From a checkpoint of a small spectrogram VAE.
Training: adamw at rate 0.0016, 10000 steps, batches of 128.
Data: trained on drum patterns on synthesised drum kits, 26041 training examples, 49.2 epochs.
Rows from block 3 of the encoder of a small spectrogram VAE, named by matrix and row number. Rows with one number within an expert belong to one neuron, the router's apart. Each number is 128 + 32 x the weight over its row's rms, rounded and kept within 0 to 255. All counts start at 0. Numbers have three digits each.
After each expert's rows are labels from the 100 clips, of 14976, where the router gives the expert most weight on average: "top examples" is what is common among them. Only what is clearly more common there than usual is listed. The data: drum patterns on synthesised drum kits. In brackets: how many of the 100, against the usual share in percent.
# router: router (encoder.blocks.3.mlp.router.weight, 8x192), inputs 0-95
# up: expert up (encoder.blocks.3.mlp.up, 8x192x192), inputs 0-95
# down: expert down (encoder.blocks.3.mlp.down, 8x192x192, transposed), outputs 0-95

# expert 7
router.7:098162162112106144084169083118107144168155104117096066122081121094150091149081147118080080138059112109186143121099106123199040115157070167134135089122143105099112129106106058113167097099104130075124085172131161063115052130151107104181166102107123128135116071104149140090103223076085148129
up.7:145069089094099062091108109128176129103125122159091075141185101097119141191141153082116142116180123097123125176088179124121084113133161123103142185186095159148125094157186143124087201093137073124101150164154140157080123130176086152137130164095061136086097096121158104140139097128115115141
down.7:134145117143109085089093137140135101134133080116142148100131167182107130094108130131111139112101078147119077160143121121121047142083094110107174123145129129067125137148121183062115200144170138116154181162120167147120130125169137105124122082142131080150138179065073076123068113090182109143
up.8:152089125128184109099161135144140092082138117105131147168170096094117125166137092113107104141165118170025204102141149167102145162177178153084091093165098129113111108185160156105162065129099099101115199191135110114111121146138139131063143144158130120119164102061141113129136144108089127194
down.8:144148137139160126130157109113121076137147096119145116119181133143132106146150137116141108114116119136153197168129112148138134161000125106124111112160255139093140123111120236093112137134140129120118134150132154142121134135138136131099126056140124118122142137088095097183129111133176140131
up.9:135115066049112078142178099124135178120118194103162106113117090155138150198153105137180060098088082075106151173173174149097147148111166100135118133091177162141113102173113112127179098157115111096140190146132109169126184112156122105078103165136150113090131127157162102092134080189125120166
down.9:139129116108121144115067126138169118076107119141138135059114135135132106072131111075156126147098170111108110112138174139153129160189114179122151148109129127099157144137123112113129217156137122080133131087122189223142211106120106125087091139077118124104104095145055083141204165145139098150
up.10:144146161071144129083132147132123108092145114106121197134150091076090080161126076120081165126184152150108158119131140139132210115128152135083127151170091124084078142184148167159170105173154116119153148182111060124124131146148106143117126092133092109082162059100139119150034170028063110188
down.10:139099154117148133111140138145126096148148093135125137121187135173121129147159145132139100131078114138141221150140135123148096156000157119155116141185247144101171118088111180088131117148167152108150141163135159128115153126143109141117128081151122118126132123126144129158093130125141114140
up.11:096106120087105135130142159104145124165106122172079097099095121118121092121131142112151186148148130048143068094139126097168126143112169081161128150044089140191120134099129068146192155106155091118117139135191187128143131145150174066167134097140171159168128159118097138054157082124127101081
down.11:122129139087109116111103121158115130102098169132100130106086103111147182120142109159103112152133117131096073104120116153119108103208145145153150131080082105159159143192138053109136126139093131138107097107137123114157058139124137118187120168084150128134105125144154101110132088148118110145
up.12:151165112134120092126149096128153069096119113118133083119192133089131120157143117132116108112068115119081204104118127179104098187183137132111129097100152128068154148127119093108155026131108134087125191152100112126117136101065133109034150166192106109164141126119144111129118191128070122167
down.12:140133131151154127105142113126106069148139125111134131129188123140129105124146124107133124125140112141121187144137122127142131159000114120127113139157238141097143104109122255099099140134144141118145123142130162157134155131132129113117142064135141133119142127090102097191129107125167127138
up.13:136116133154152095113108158138166104092132143125131157165172110115120119162129097142104114114130119154063194105132145172111141142193140144084092152181111146086098123157155128129166041137128127122149172162144096129127147125117137114033133140160121119138139141112122104147130175115076107192
down.13:157142125142170124114142116116124083123155120121139123121173140125117097144156128116124119119137126142131181143148133141111151156000102104137113140170224143114139111098145250078114163132146159128122129147134139131114140155124136117106139059143138131115167143109098086185130104105175148142
top examples: clipping (77 vs 7.8); text has "clipped" (77 vs 7.8)

# expert 2
router.2:166143174150135136175078084147097173104084100126058121070091095087103093128138187168172122087114152143080091129055129070133101108074161154084135076160107096159140155150165087137120112142103102169163130086123147102128104097130180125114173047124199087127061190088107158145104101181153162107
up.7:111072160142098126113098127163112128041182148176137142108112148097123108128130101133127156124195110133082077121146117149049117160106132161082074075116080143173151114155115117138133158162110068083124109117149142176120166129140075117133136051120120126112179148158113117148103053133093079161
down.7:121171128096134105155121150062170197144125128145114120098061175172139158121109104100157109128120105115138105117110094141166139116255172126129084159107126120127149153130090047157129139115163099149165131133126152113121111134099156136053121150088114155099126149148120145064135107094109190112
up.8:148121122169076148122134115097123139183124140083083117106135151155106114163100143140147106162100160133192160169143172169141110088074076090134131121178159106163155127085173132150152164058135153115076063133132122074096127152151153172219088113119175140094084115177150133107144155083130147075
down.8:130158115110108107145113147151104158106105148175133137132065146131133158092136139133100186131127129139121081115118119128113147108255165124117110133086000126167124120157153012175112134127127085134126108094120141107127106126116107144167085203146105134141137143137144173075135086144119141171
up.9:122159106117084152188106106146115131118146099076120125074129149161210076173126119129172133144132134093071107141122140129134104179126100157150170132087111109130119113125182176127137102095129096134126143114138110147131113135102146115116098139087137157153179126113154107100128152136075095144
down.9:116143087149106152171163149155120158096178102090118091142116134092135129100134087138140121137108126125114081177144157149139141134244155127100137131143146083132128124145165086088145055111141098118124123124147151124117154153151126115135117229087134172141139098123148090068160109183169138175
up.10:095150142082102108153150104073116059134162105082146116151125139056133098073141106138110166102141120109114133120156118046156129102153165100161139176072132174084104110171106088130063128178135169175096154158091175157118152141170136125146091137141137119104111109152099130129104126124090109089
down.10:147170126120099129121122141134115182129141181147132144124080162121088160097083091101141152142072153147142073104093125144105087104192166170132103159112025119171081167130111049170152112129105106119130134071119136152154124113091089104140127213132161138114146148135128141099142084096109135130
up.11:161142152115109139129081173162127181085145078124178150095063127070152175090094123111162168120130177162083088132168154128091197129119066118102154132080112123196098113114116147132094112124097091125141156150135130117198157153105152156155128105119092128141117139143081143112159092104102127202
down.11:133129145140125141085101117128142101134097111135087083116045201134184144133142154137107121132143098092155107115139113131117166150166138120129129135125071140153080125111102000168116122153137074187111080082140111150107111145082136125142156139108135100163129119135142185099143083149103141124
up.12:050118133100070172137046106078167164139159166129127147119159115137111116111115155098149091113135132124104166133125134104166135143124193175153082155128134174129188093111096142132123111129161110137101115155085130146132083115140096140155103110140138131170114109099178158158135060212150122164
down.12:171139142108149114117128123100102167159113197156139120112108144171148142096097126071120158150155139136108113076163149142110120104198166157133175180093087121148083127129141063142146159135082055154137096101139120153137107157123057134143152167137067160142143147130142181095089104103110077131
up.13:169066148104127113112107126144128171079102185159137141172167126125117154109163145152128138122152143163105088091147087151079162117164177139094110108121100126123139102151074149177162107142147101145130157155175082168108151109158158107049133104155094149113132122153102124141144067173130128198
down.13:131122129116147113121140103134176095149119137105125125139189115122127112172116128081151112119112127092149164139126094130153121178058123114128120125187255167085133122100076227099129108133132166140147154150129105129114156136130149134064145064142130136115124120116114115142120166134127101113
top examples: ride cymbal (92 vs 18.4); rimshot (56 vs 24.6)

# expert 1
router.1:126132118115165129147053131179107084116121143127135190122139103119133149154145152163101112126210151141156128172122115172158130113093098142087164136135106092084152103111154111170009150159125108175132161163091143140109104116131186094151140096104173128132097245127111083114111089126126100183
up.12:191151084132139087156179143118192140145123133144077086078134081117133114185116116096156136114126115164128161142114143107179123087088175073162120150129178128100146165157186155106200115125085112114075104148130183167159184103138149116073103141124127204173142150076186065107133084156156145163
down.12:108117100146147098132149100150145093145144126126138119124168120135085138183112125099143098107120122110172193112117121168183127136036128127146120102150213139112144133089128222073101105119142177152122137146138123109137164132120165140073142093137123135106135113097104130149147167147141144087
up.13:105135134121171164112083163070155143167077067114136106074086149110165103133084163119137137112087134100177128118095096151142087142112124130139208101067128157182121171098141096150147201157161117177115116112104116144129084115086074124164172107104156105087067063115128142086122210075036173095
down.13:115126150117122153125097147108073087122097160127115148110080153115157079121145146150104158126146134157096110084143134108086113118120109146130140111113074106150131136123146083180143170130148114147127126142098117105112114107113114103172122122144153095120133149141152150133097160075124117146
up.14:141116165141169050168135108112071128157126094121150098055099085179114111177100085116110119160120148092123109099134100129198102083172095170124178117090135186160097195102123109128176131167150079141118148149137108133140043154084168148112167131203133132157130143132123179146164103106064117139
down.14:157112147052137146090132101151139071159176150144146104080090102136105085112141164122123144129099122101109190068118141145141127176058135077194105160138164100096142125145126161086102104138137173154106156141140089137113166139107151150141131125122146105119111159108126080167103140141132104176
up.15:124158059116077148113076107122030141082124137125156105126118116156165154069126127079151146164167154112142093115152185117104148133063105099129099092162052084097144066132091099085112141100122161125126150172131128133163104120106146138112161159141150089148148111082196108130101185162121169158
down.15:174170107120140176156072089159135146142075155141166182172042090101101077141144117134121141167178130157083068110182129116091133081161142147155093087072162110130140092127125047086179145123157170100137176114092171077128121159118116099134124176143181162127166079164089132105113128118170150156
up.16:115131075163104177089143078110079135104147133182088067067103120158144110124114102088142144176139122087121166139137119076108063134157095137116147125166094131107085151148112137072198104124129146059106132125172152077133091206089090117123158145166100114155104159157154170075127131120069143136
down.16:122154159073157168103126133085037105052123154105128129083156125114100060082149115099128173086164095157111121149158150168096124131115148100149125146129083112145096167186118154152128149116132087122107118166140141186129144146105129108179129122141172114127147152144144082184141093063152080134
up.17:149155141098135176128163118187127153137113146162133131146129147126229079154122121129146149184159160136101112090171092139131105075093146129066118104172154078090142054127096167123118082136111121166099158201135126160103140196152124096114141094167182120151110114136094143066152134116065097148
down.17:124123146210125092114109134145172169103161120116160171143146135126127156165142135072179087081113129082147163142148134124147122130177145180177114139122163121125151124124110137097122078161091116135114178115144132113202169113109145132122121127177140106165118067139137073088092109148074085088
up.18:155126133100103149127029125166118091154065161085103161143147143145122149046121118143148163138166131137081096132103148129043118132118159173087105136136144137137132094126137127126001128191129170090148143151122112142114118193120150140142137118129145102161076157180084129191128126146151130166
down.18:117175114115149147138168183138117165026131092172107123112123145122138164178136115112139149076172104135123143110166101092082136130215128111103105085144066077154111143120164108161157109137103114073158129097113110125110108141101080108082105225144114086108131131148114183121120028132173123125
top examples: quiet level (59 vs 28.6); one drop (58 vs 8.7); tempo: 70 to 80 bpm (41 vs 10.1)

# expert 0
router.0:171154113151082135143119073127102109114151079132116112077158089099119116200147207148115161112117162100111111134086130181191064161149128177123143074167140140150151219150184103133130075095090130111144107133101131096110054143120176149098111095082139112172138180128192146160148184145093158152
up.12:168125137135138104148040117112080087100108093115138161145134108136158186129114105110122124194191113088127147111075142070132114179142094121121144104094189135133127111085064123163095168221076107128154106136090118085164088101117110087097137072130148099149122146085119135111135102156127179184
down.12:130118116068125084172113139101130184099097138156108134126063123171136155141129107121150136156122124086120113114127132141149129148255127131138135116087024120187123155160115027201150128143116076123140121122133112095136100118137122130139107161132115150138098106141179143078101138162126133099
up.13:132089169109202117100119135121113127115119157101096104152177118153104131116159068105097148108130083177171139137141136116053114098164171139124097123108149137118138152136086180095119136155190125138135108151144120127156101142135169144092109138134072088170118150109127127102087147143118147129
down.13:155105133123130130133145116137158066151098122095117134155175124118114116145120121118144111134111125109158155160098070125187144140000147112125105137162242134085149119108121223096146167125138152121168154122101143123130147131146130111075116078122100153122115133067102135145154148132178144102
up.14:170183110144116097134111109164149148128133202137147107145140110128156131125135171104094123085077110110126153109106100182144151139137126082116101136117169179109148080168112087193226088154149152118123083061163123170125052071103170109086094105116097143078071097165102124147130121102111151191
down.14:141114129143139135124140129135174079144140143146109100143165119141122082095109107083134124143106139090117145131137119135165141107000132128132086127145219114095111115148099249068178138130170139118108137136146125131150162127109150118117165084150146133126143122097106113176120126101151113149
up.15:147166159175152132113111140167139145112135169113166123091159138131191131172127093150109120136123199052087115136031150117103184125112109129105086160141121105146121087094083148169149175149175147156128123110140166148150107155141148132078151158120126123159172136228125129165081118134112149127
down.15:162163147073141099164116142168116181189124150181134163106099133146150145174121104125181131096143104066128131099138112140148104175255115166137117175078148159132146125147146057197153077102127092142108137141120086140135076128080098127142121153149127097153113134140133115128118108133121106143
up.16:130166111131195101110114151137195112073106181116141120127175121131126115150139112125147090097098147124099210119108124181141085134174123138117086145142117170068155110159141127141180070156134137137135167135102091143121121116068125093000115177147098130121129138132121135131104127121106126177
down.16:143121121142134148117146105123134069182144109108135117134186110131140117114131139122143106124120122105147158135123098114155106111000137141130115119144246119077143123104113237072140132120141148143131126137118110138130132128132170112085122100121118122109117116101107112161137132131158130132
up.17:152103130105087132119159114127129121059115138130095125183152138110124129165105139134151126155121115203129120083162144141087133108081159119145141135159122158147108101131103172148129088150123176109108141077148146089092129082135143125123106104143087168174155137155099156170052166078147134136
down.17:134123089168124145151118119122139099142161094122136158151176123108070142132132101106105127121153141123162148108143122155184118107000138118121101127157238119080135118101106244064157132119136171133124114135143143116126125140125144127064169087140118158148121103071106117103130145159157111108
up.18:125163064156108193149145112155074087131164050131158121105155030106164121147113164113087079157118112183146111142125070115153090114097142127117137157098125126078127158152085127120103119126066139157154128143072126080096093130129123136118191174133154135132139143042202155103134164134111116114
down.18:089140065139162123162138134138054142127149186126123154100087138133146164200107115138121139111180127183097077121169121121101127119185148105122119111129046153149096146143106069165097111144120128139123158054127112127157130189126092168169161111175124130187144111153110111123112146133139099148
top examples: ride cymbal (48 vs 18.4)

# expert 4
router.4:140152118066169185105194138184133131105224092080081125086072100120189137095126152134121143126148138109155153133102137175096117154114160149134126135108119138167138139104137196131089081106158111133140095162198120066088146156151126155090154123110100136096143191096165076109110142106176145104
up.7:108115104102117165160073147093121141180114056146137127080134155099135080113107105105087111155162142204123168071128026146122114168103061155099210121115151096100121108143151134118120111104071179079097159132128128090121124123113139121149108150165114152061168081093162136107142154124091138065
down.7:102115127120117094135130153139152166091143123149197142119079121144140124118099142136144180083151125202076120079133167169107122163209153116171118122101048113118150151151100114191115128110076101137093123122139138123175091093167114159169126206132083134120145088148159158096111135148082183148
up.8:128104098140113169153135135161091097066117138115176157131182136068144143043129131142119139148193111168081112116146148139092155122112178148175148107160108113119145144128193152045120129101120088152120094114157222169132211127165112094155136133102125130142191131101169099150129074117146112127
down.8:142136149114146045146185136089143143130145149154080099136094139128123122168128156116129133102104125129133136136125166172131089127227127150160109145124146098113146158152122044120228039118152120160138137140166127150103165140130143122118114105126150141178106085121125119145122037139113141158
up.9:130097107149110133111161168181077097105148121125162189061072121118068141073067152186145082126148121137145069176199160187153084135133138106150163097135129118150134192074181177120119111146149147138208153183162053135103092137126096125155182171111144104148142130101106141124115084135114140093
down.9:120109145120092083148110135108106177172141103137167146107116140177167113174105149117125124059156115147137072100106105098164116172201092125149106110126070108147143138184108047205155097159118114149145117131136173106155138120133134144133131194138132133173123136101146072153139105131127199155
up.10:124105127076090124148134151090129093145134173146143092123174192161135141089120174165101149131081153116172143093163205091102110101140124150148077104119095148107123146103109157122175104184123142115138115159130114122134163135120070131115058120159152109152181150129109100131109136136121116211
down.10:150167157153131144152105121134126131149097122134129099107157122121137094148112158096118120125151121085192188139097086116167115112115126140108133131140222102106099102150116170079159140137085131131138130113147128123126088089109171100057144038115142120110161138112132121150136115135137078104
up.11:115088102101109150088088104150182072113128193099136162122144102120115112157115148135081113156103123117055112143153202116027130109093142112121138103142160132105152090134105164087051134121129125101176155081103095135156141090135153133196074112131129132137076170181166085135064224179150118124
down.11:101144141105140137143116135119107152120108143148116137093106129129149142101128164109093139144141116161096070108158190103079151122191100122137134149087046142136128106180167091151119146148112128158132106104114128145143118128139106125137108189112130147137130156161134137131145116117168121111
up.12:136162114107163139144159151101095155144113157103120129170175112151114169052142093109131130131103159122161157082110146157129162137194146142110094120192152175102156132152091096189130083156169109158110168158115125141110087141110154163040157079176133106095103169133134158131083076139077123123
down.12:154116134134125150122117098155140095154128115100112123135172096152138110136113125140132080124119149083152178135111119128169093130016130132116135117133255123080124117090140200102146136111115137137140120134121119114131125126128137139087125067128133130094139120092118097153113152149140108113
up.13:177117142127080106135125172196132142171070122076132088144125149156198116172156122131163110156090127182087123099086108131148162102124145124135166120101142120174085099107153109147175177083117112136147124214111144169151121152141161129081104101117158177089153101156090134085139119134056148168
down.13:130097141134112151124100107150179121165120112135126105169169131176105116117100052148151088136120075127067144167116086191125136138059108120120116098146192136078143116083155184092187209109141190143178141163112114141123181134146165140147111078105090153112109089100072101150118088120112107145
top examples: ride cymbal (77 vs 18.4); rimshot (51 vs 24.6)

# expert 5
router.5:145130172072101132173072104170141089082072084142119141105183087129115092136164166123094194199130139117096129138119065101144151121090165121111158105156108088066064126114155147169088066112134113110156105113061109086103065136116160132102153103098166138141107197135084106137103164115109087103
up.12:095077097129147132143170125169099117146120151153107126127112193113100100145138095134061140160101143144155128162070157145050154137121050138122149108043196102105170077170137131099117180114077126121123118153137139114165159111113185118138141149045114105126112157140130159106124062091116131103
down.12:066098143176159051063129098049156168157103106129097182114136089089135097099125093114094144182139103133168125104108159149111126115147118067153141117176102115114154090120062118112146152141104086094144129186151119120097149182138113094120149139167142124141144063140148138110196145127098144081
up.13:139098131084073087134124166144102124214062078153140124106109188088148129105117077128092092095149090144130094136160065152148146132128104143144212089112149136169124089127179187154112151148181158115144108065111155137150126057091194126128146089064124149063082115133107144146117160055123061118
down.13:129117116123108149100161191184118092076076120136098121138130153096128123147096134219105178147131150157088119109126159135093144139161181130134167155113116079171101176153131139132093111085125139127109137143134135117128127146162155164138151107180100103136084110131153117089058108142119125155
up.14:147082084121203094148168109129175092110113098147128132117185104084033212164134136151096047096134100131128141092154103135105137146130158119099074148163140167150106152126092121096100109106073152140128089122116124084147127142150137117159194102152200108104146202142185126174162107196104155127
down.14:103132122152117101114112144085135097131124124196148152194134082156128143108085145116119111127168130074116108104081157078103133149084059142175145124145129116060128154153107134140091129131068141112124184084136069115165116147186155134081168083143160071124170176100066126171155091185145089108
up.15:151086138194075038122141131125099164143113141134136170102138181082100106134150161108175123085132177155184115089104142129091135138150194128171077105161155123106148177075155099090089087176128101117091172143134112162150124141109107125117116125187143104106110144155173178123127127118134153194
down.15:160101123137147105125135114141123134180159121126132154162202131132103128169145137098136097103093137096151179119113100088140134145013124143145103131194229115077115141093134211090091155098140151157148132121120110109141146150140129130092146118082136135100128112112119138161145193161149151108
up.16:106145093066167120057018087100177136185062154100143096100136123156120101175133180073106111120138090109149118124101161058062094174099086085109114126144139084097165105153126168109028202106125144124123141129145155111136113165114123146161089156093121099128121161111144122136118132162173119106
down.16:123141129111111149101129216125137191055084106185166125135139108086141132081131110127115172095173125149081099109154124120074107155221120110092132120124091111183087109200142026121105175142115130144122116108137135144113139168093107152150127133143098163156154107211101155110152056148124147137
up.17:092083157168133119206146080143174138114147135065157111078109149151083151121176156078115166039171104093149128064156096151093131123109090168137139140151085102101127180127106078043122095125127111168146186134087145123156178166137129120099184106205159106180128136141142086165143082130166132117
down.17:112105083156146104052148096167142081161152116107142115214163103149146173125099122135128070114086088129142205176089130157156140105128071135106145123124158178067212087062125174104106120139111130096107152128142076108134128070134205152099124108120147130111129147113153104164122176145141111109
up.18:097150138103096134115139209176100095101029058170115121116126119214119095099101056128159143172172095127171159117172112136175123121120127153155122090154104154112082127121104153153131115116141119135150066138132161134130114106099160136149112076117132147106113123120112128180105157071083068159
down.18:136149150074080121134120178072092145190133124151122140076084154129124121146127157170164129107105175117148060099146181184070160118199140127198138161127055111114118155145125044138142121118108098152139105131105126088162093139191113103135111125130105126158170178119121103139088118139098165158
top examples: one drop (39 vs 8.7); tempo: 70 to 80 bpm (36 vs 10.1); tempo: 90 to 100 bpm (31 vs 10.2)

# expert 6
router.6:110125122190139088120173128166085132082199208166146156180132157139158189089119122098139140131109161165127141109157192106083174121101137082138155180158132185114122118129128155140142105155180134121175164131122145187169101172141207133114120141126155114133140091152096141139180045159148152121
up.12:118116138124128149112075117164125097029148142089114138136144109147147142123137095139113137133163141145000096111155164124000124123099110158109110124117119125158110112134124182132091152155132151134118144118134073134115129134149150126127103098128139127137147145151117134192119126130127117149
down.12:143088113136149126128095118143124072090139170142143131137174112159169152138120099148156101129170119141049127090131160116035130104181172150155105139126141118113114145178148107133138102188108149149139138121093103098111141149128132123000115151131120110152135151145156130143106018159150153117
up.13:155145119158186101161120130125153168150168142134121154158124132149132134079120188134155121103099141107165170149137144201174088125190185090114079112141123142114148140158110148182149080148173144152127143128149104152128156129086092123024122154157104123114119091111135108115152057166134126172
down.13:166143136162116135124130110148167097162147117114108129130173115133134130135113108112144115130117126103154157131108126128149125132025118140127121118162206138086125098102124220069110136110134173132112125130133096136149147107137146121092141094096144123115131129099104095137114160126114129116
up.14:116132194133111063118123136040097141135133163148112155073148078141112163127074190146135125157205094147120096157099167142044133157092096085146133127135179096109094082124158071112117180103149138123186158152159150150105110150144126129164169070138123133172152165156150172163155124087110113126
down.14:101103118085135148125138132113129138066153095147175155098093110118131121068127162125111162124150134139076114131146157105046173110171119100158144134064050111167147113121178075159158095144134104110141125114111123192102101161170095114178153176141154118153144109170182136107096102090132122166
up.15:099122128142163150147103094085113073123140098095151127083103115166124117111185151074081188107117149226107121173133105110070096139137109082116132115125120165162140183103106139115107193170128145102175109092096156141180123100135140150159094117138153081116159127138141091174129057101168194115
down.15:114145087146156092109112184174104133112154093095118122107124118124129106160124160182119111116151152205086142133147125150076102115143102110124142113085115095139122179123186131153116107114082102125124162133072146118136136153136116172144127217167132127121107089119160160136137036160158125172
up.16:098120137131094110076191120124106112160069117105128111129132088110170149137095068102156149087144109095100111113107144073136159097158145145070167186131068111127130157102150081139168101164130084176080132076114139175139116118161113143112125119117171080122070106181131108107106112158115077109
down.16:176153092114085155176097073117156079120170117130114119140170103116104139200132123100140092109071100115156124115107067101184151114085115141113115091158209115096120105113145175059174140113163168142130069112133131098175144113086176109090106055121109162093124160102107054139140142131120134121
up.17:138132143131089151114124122151118118130120132129104105119167109149142125151130128158118117148097148134069103127164114172062134124078139110171132110144165077161069091090101142096105125115147167125100194137111153123126120110158117121255169158142151152210136120112169106153041203086157094065
down.17:095136125111151155135125176122086127091139123161140128108102131103121116098144147146106137108154126155114124125155140118093133116197096111110139121100021100154125163098172048184113142126106125142142145125138133140120111160132094122182107196133119121101120135168158162083127112131155126157
up.18:147089141180134089186072117109118147111111153145153171107053098109119112094131117127121125153103156154105088087106157128092177177084131090190091116168124137113123119222170121112126153113133087139198159149071144139194083157167134168138108108100081119120102130193127145133144119098143102153
down.18:151123134135095113162166191165129141135127108102127130095104116121140120181134146179173068123149099155078060102075108106128117091249102116126098109081101157184140158111127121160137113170163103138182179147066164115103118133103168155142156154096116117143140118170094112116092004170087118116
top examples: ride cymbal (71 vs 18.4); rimshot (51 vs 24.6); half-time (25 vs 8.2)

# expert 3
router.3:110129101049127071144194104165119104092156149197138148135105083091116078111162143100136067091165105129125095167161113100115129142142125100109151128114135098113114087149149151116175175103153111199107146159105098134130092131118139080151159119084135170123083066140111123114066057133136082146
up.12:104119066136078115148146188105121126131086052148164151141169119149101162220119125142184145103115124143094110177120119121154180137079136100135085171116131127108127121124143117157175111147135154088182093143114107097154142048122165165101140146126073191102099137093067128105148107119139128092
down.12:179169146138098071140189162147119159111068050089158117122157081156116163137126014133160075170184119134116141137143106114162204106122107137074123127162090118111087143081108106208102154134139062138176158118122093104158097124122166146158115183147150136122167106116127128115125101067097132152
up.13:092127074119119032136164181168075134123120151131072068125147094156153125197093153109124120125110142133139097054125132149122122161121122104103136131167128150163167102185117157158089114126142180177154163079167137091131140073054133139118132115097103152100137096110142162132143117096109147116
down.13:120129117088103105117140194158092156065124125133142148125076106107106169083122101165102106160141111168066113107122122123071128127197121135139116115141020101153124124169163048149071137131120129147116151087114128129144173171121091157213098190152114111123142127142151162128135085111132125159
up.14:130148161135149144104085124062121151087146103076103117129160154156099073044152132122117134099190143110083123084152148181051170098092145177094139122164140114126097116202146081107097175137112119115159146135164154128112106137117060170128073110127142136128162169153150100212138181150097158129
down.14:141089103104116130140127156138147214097111106140151138152117106132200125143152116189139116124118163158084135117156150124075153122228123121160132118060074107150125124147191083195131119125144122124130108102089161144106130121149159118104100247138133095098103153166126160131139148185130145136
up.15:132108112070112181133078168141137127109142112083144120144158138093201071123161082159157150142112109110038150148131124121074139110085144166121137103114123132120086134147148155130074119138141105167117134160129074162136166119119140128135100154115145144176160114074138088149112156161135069156
down.15:162132115135156139131069076111104077159150105087107096153202109077089103126176063143161115135098125151122170155098129122167145100056109125139142123192204133122096135111139198091110119155119120101130124133139124143107132124155141097018125146142159130166184133122139100098131126163162103174
up.16:113072146153124101114101089113088107189119189139144159070140124080157053104173120086163157210089140164064135102169131112104110148113123129222093083163155134136142163156166194127158175129122152168152154107134113176115180171144130109144134104147192083139104144090127121172136118116072102166
down.16:125106140124098119161140137107118161093135162137168128112078126140142116092137148114132121119151111150062087121134163125061134123236125148151135130099047126171127139134115058163114122115132099129126141108109155116126086139093115133155103215154141147113110115152157145122109103099180101129
up.17:100125151136159117092137135176094071052165081121147148113121077088123127160133135132149095160155133193067151057133117150096101127117147132134152125136109105171131108132142128140154132147154162140160160129124140165145091153109125152181155130202117109160127087103173146148111075050063153130
down.17:147143145088118091127151158123136138056172147142151153112082144126100129113120101146113143102156121174080078142120125147111118116216169104148120135095038124116156156186124056164125148132096112143107095134113140146122117126171099124151108217163116123098099115127165169114099065081158159137
up.18:158137103127166120077094096147107135077116148134099158137148189141084140069184131085112157206152158098129121129139214120066160121100146115183113131147130125081207181156154121052169126116134113121064133104123157180164140168093163148123114159102157067152108176105078147147162082173172134212
down.18:150142116198141127140119084148158069162092162125115112121150170164138123133122128119140131138129123118160169136142110104189135104061128120138104124170226139114128102076123188074124155099137158172144129151150106113147167125161157104062114052110128128108133115115110111142135136107143139106
top examples: ride cymbal (98 vs 18.4); mains hum (30 vs 7.7)